config.toml
dataset = "made-up ball-and-stick molecule models"
horizontal_flip = true
num_classes = [10, 3]
beta2 = 0.99
shampoo_beta = 0.95
Rows from block 4 of a small image classifier, named by matrix and row number. Rows with one number belong to one neuron. Each number is 128 + 24 x the weight over its row's rms, rounded and kept within 0 to 255. All counts start at 0.
After each neuron's rows are labels from the 100 images, of 14848, where the neuron reaches its highest value: "patch colour" is the nearest of a few named colours to the mean colour under the peak. Only what is clearly more common there than usual is listed. The data: made-up ball-and-stick molecule models.
# fc1: MLP up (model.blocks.4.mlp.fc1.weight, 384x96), inputs 0-95
# fc2: MLP down (model.blocks.4.mlp.fc2.weight, 96x384, transposed), outputs 0-95

fc1.188 [ 61 132 137 123 119 156 124 117 135 135 118 131  76 156 133 118  97 165 115  84 139 136 115 151 139 131 141 135  92 106 101  98 117  94 112 120 162 107 122 145 139 141 134 147 143 161 144  95 106 181 116 130 149 143 129 137  97 130 138 134 131 102  75 138 151 146 133 137  85 148 137 118 125 108 137 132 147  70 146 150 125 106 162  97  98 162 100 178  93 131 124 127  96  99 122  90]
fc2.188 [145 111  75 107  92  59 137 142 129 132 143 154 129 106 108 124 146  64 124 141 122 141 117  94 149  99 118 106 114 167 138 169 128 161  78 103 117 121 150 121 110 117 135  92 143 102 138 105 149  81 129 136  97 107  89 133 122 126  92 115 134 121 170 112  96 102 116 112 127 115 128 164 111 116 151 113 132 105 110 111 134 105 114  76 133  79 143 116 149  96 143 136 130 120 146 137]
patch colour: brown; grey

fc1.182 [148 197 128 155 151 170 162 115 161 138 115 129 146 140 114  74 114 123 103 106  85 126 132 166 143 135 112  72 117 128 139 173 110 120 140 159 151 152 113 133 119 146 196 138 134 143 173 119 109  98 124  94 147 159 105 120 106 135 145 129 133 146 158 122 119 170 100 155 158 155 162 119  93 128  97 129 122 151 142 132  98 137 124 130 138 137 156 118 105 147 124 147 139 130 106 119]
fc2.182 [124 131 131 112 172 189 133 136 114 164 140 142 116 128 160 153 152 142 136 113 128 147 144 115 106 102 106 155 128 124 100 107 109 120 151 148 154 134 134 139 141 101 115 104  98 134 100 109 101 164  96 160 115 128 159 133 118 186 133  77 109 170 152 103 159 146 141 104 106 124  74 162 104 141 149 131 121 138 128 146 160  99 174  99 157 114 115 106 102 136 126 153 146 151 119 179]
patch colour: grey

fc1.147 [ 94  88 144 106 103 108 115 194 153 109 122 147  85 145 124 146 115 153  96 134 153  97 145 100 129 109  98 156 109 147 125 127 171 154 154 133 101 112 149 166 163 114  83 147 144 179 156 101 161 106  91 115  94 133 111 110 110 133 132 136 129 150  97 138  97 143 137 148  97 113 126 154 169 120 117 134 136 153 113 107 151 132 119 135 129 109 121 118 103 180 131 153 125 143 166 145]
fc2.147 [116 132  94 125 103 138 140 195 140 127 121 168 103 121 164 128 108 136 109 132 130 144 138 123 141 112 108 171 137 115 131 161 153 117 146 117 113 130 186 163 176 115 144 137 116 159 105 160 118 139 122 121  93 112 154  76 150 149 107 121 133 152 125 104  93 105 104 133 136 171 139 142 131 113  84  73 106 134 118 123  76 115 119  85 138 104 132 117 111 165 127 137 140 165 155 144]
patch colour: grey

fc1.50 [103 109 118 164 112 151  95 146 147 172 114 110 117 148 124 130 161 177 116 130 153 141  92  99 140 154 154 152 136 125 147 146  99 144 107 195 101 111 102 119 188 118  85 147 127  96  97 121 133 133 144 137 138 116 106 111 100 141 131 162  87 100 166 136 140 172  71 115 146 114  93 139 143 157 124 116  98 113 128  86 134 105 126 114 128 140 115 131 107 152 139 126 118 151 128 151]
fc2.50 [120 117 130 116 124 124 152 139 119 114 133 150 133 131 105 112 107 143 137 117  86 126 131 117 134 139 100 143  93 142 151 106 139 103 128  94 146 104 137 147 121 179 138 171 156 173 141 127 122  91 137 112 108 113 120 120  98 118  92  76  74 171 102 104 167  93 133 118 157 150 151 120  95 149 124 115 122 138 173 125 140 153  66 122 102 159 116 141 151 161 108 112 116  83 107  85]
patch colour: grey; brown

fc1.18 [ 96 131 118 145 150 167 112 118 175 106 141 118 136 157 140 137 151 132 139 140 118 169 164 127  98 142 182 111 127  80 175 139 118 105 139 128 120 129 111 114 146 114 156 159 128 175 143 170 108 125 106 125 135 154 109 162 132 109 152  78 141 112  99 176 159 140 152 135 133 131 115 148  92 130 127 100 150 167 117 145 130 128 126 120 100 130 138 114 198 133 126 122 169  83 140 132]
fc2.18 [ 77 122 109  88 119 142 114 155 125 153  87 134 160 121 184 111 148 137 141 154 118 114 142 153 131 127 129 130 149 138 143 161 148 151 125 128 151 139  93 127  94 153 151 147  96 169 119 123 160 131 141 142 143 120 108 119 118 140 129 157 111 107 100 119 127 171 171 167 124 141  94 146 132  90 147 133 130 155 103 154  89  80 159 122 148 118 139 107 182 128 126 127 128  92  63 117]
patch colour: grey

fc1.226 [106 111  90  88 199 111 135 129 131 100 120 118 104 143 117 164 150 138 107 112 149 109 116  88 129 132 141 100 138 165 143 133 146 154 117 119 131 166 135 124  93 127 127 140 126 118 130 174 122 136 180 116 110 118 122 133 148  96 140 107 155 139  84 128 109  91 102 132 107 131 119 175 143 122 110 178 118 128 156 138  95 172 126 147 128  79  97 114  93 126  79 154 114 122  95 120]
fc2.226 [124 166 100 115 122 127 135  88  98 119 140 128 127 146 126 131 149 146  91  95 135 122 145 111 111 130 121 129 123 153 144 157 134 113 164 112 120  90  75 113 145 164 114 104 140 119 121 169 158 118 170  92 100 164 148 102 104 163 102 127 151  96 106  87 147 116 125 108 145 110 111 147 185 132 148 176 108 133 116 158 121 113 116 158 107 119 189 113 136 129  96 151 112  92 150 104]
patch colour: brown

fc1.123 [167 162 149 102 150 110 124 157 109  78 129 108 151  97 165 123 100 131 102 148 176 115 117 132  92  93 179 141 119 124  92 136 122 132 175 121 165 145 155 138  97 180 137 120 103 147 147  80  91 142 148 126 135 118 160 135  94 118 140 117 116 135 148 145 148 138 105 119 133 141 132 165 105 112 127 160  83 108 142 106 124 152 168 133 113 110 108 134 123 141 137 107 114 147  79 116]
fc2.123 [154 165 145 123 129 125 137 125 133 109 112 122 179 140 150 154 127 128 113 154 146 117 153 136 105 103 147 164 107 136 115 124 133 132 165 119 167 131 101 142 119 183 135  94 136 184 156 104  88 164 150 136 119 114 161  98  97 130 169 129 143 139 127 128 165 160 116 136 149 158 102 170 112 131 113 181 102 118 120 140 157 175 186 132 147 136  92 165 116 114 147 146 125 118 135 117]
patch colour: grey

fc1.36 [115 142 114 127 146 106 154 171  99 122 117 126  90 101  90 132 175 136 119 146 147  94 141 151 147 105 161  97  89 109 121  74 130 133 140 119 143 145 119 122  96  88 103 134 132 105 167  98 139 116 115  97  99 113  88 125 130 143 119 109  89 124 120 134 149  96 139 127 132 144 130 176 137 121 141 132 109  92 163 149  69 176 126 116 138 152 124  95 165 116 111 131 105 140  78 129]
fc2.36 [165  85 134  98 131 137 118 107 166 151 141 127 167 138 119 152 109 122 116 130 123  77 139 121 149 128  77 133 149 105 126 128 176 103 115 145 131 138  82 160  97 152 124 147 154 161 102 139 130 140 162 154 143 123 120 150 141  92 133 137 160 159 116 134 145 132 105 150 140 103 155 119  84 111 143 161 141 138 125  79 153  90 148 129  83 125 145 143  83 160 119 132 107 150 181 118]
patch colour: grey; brown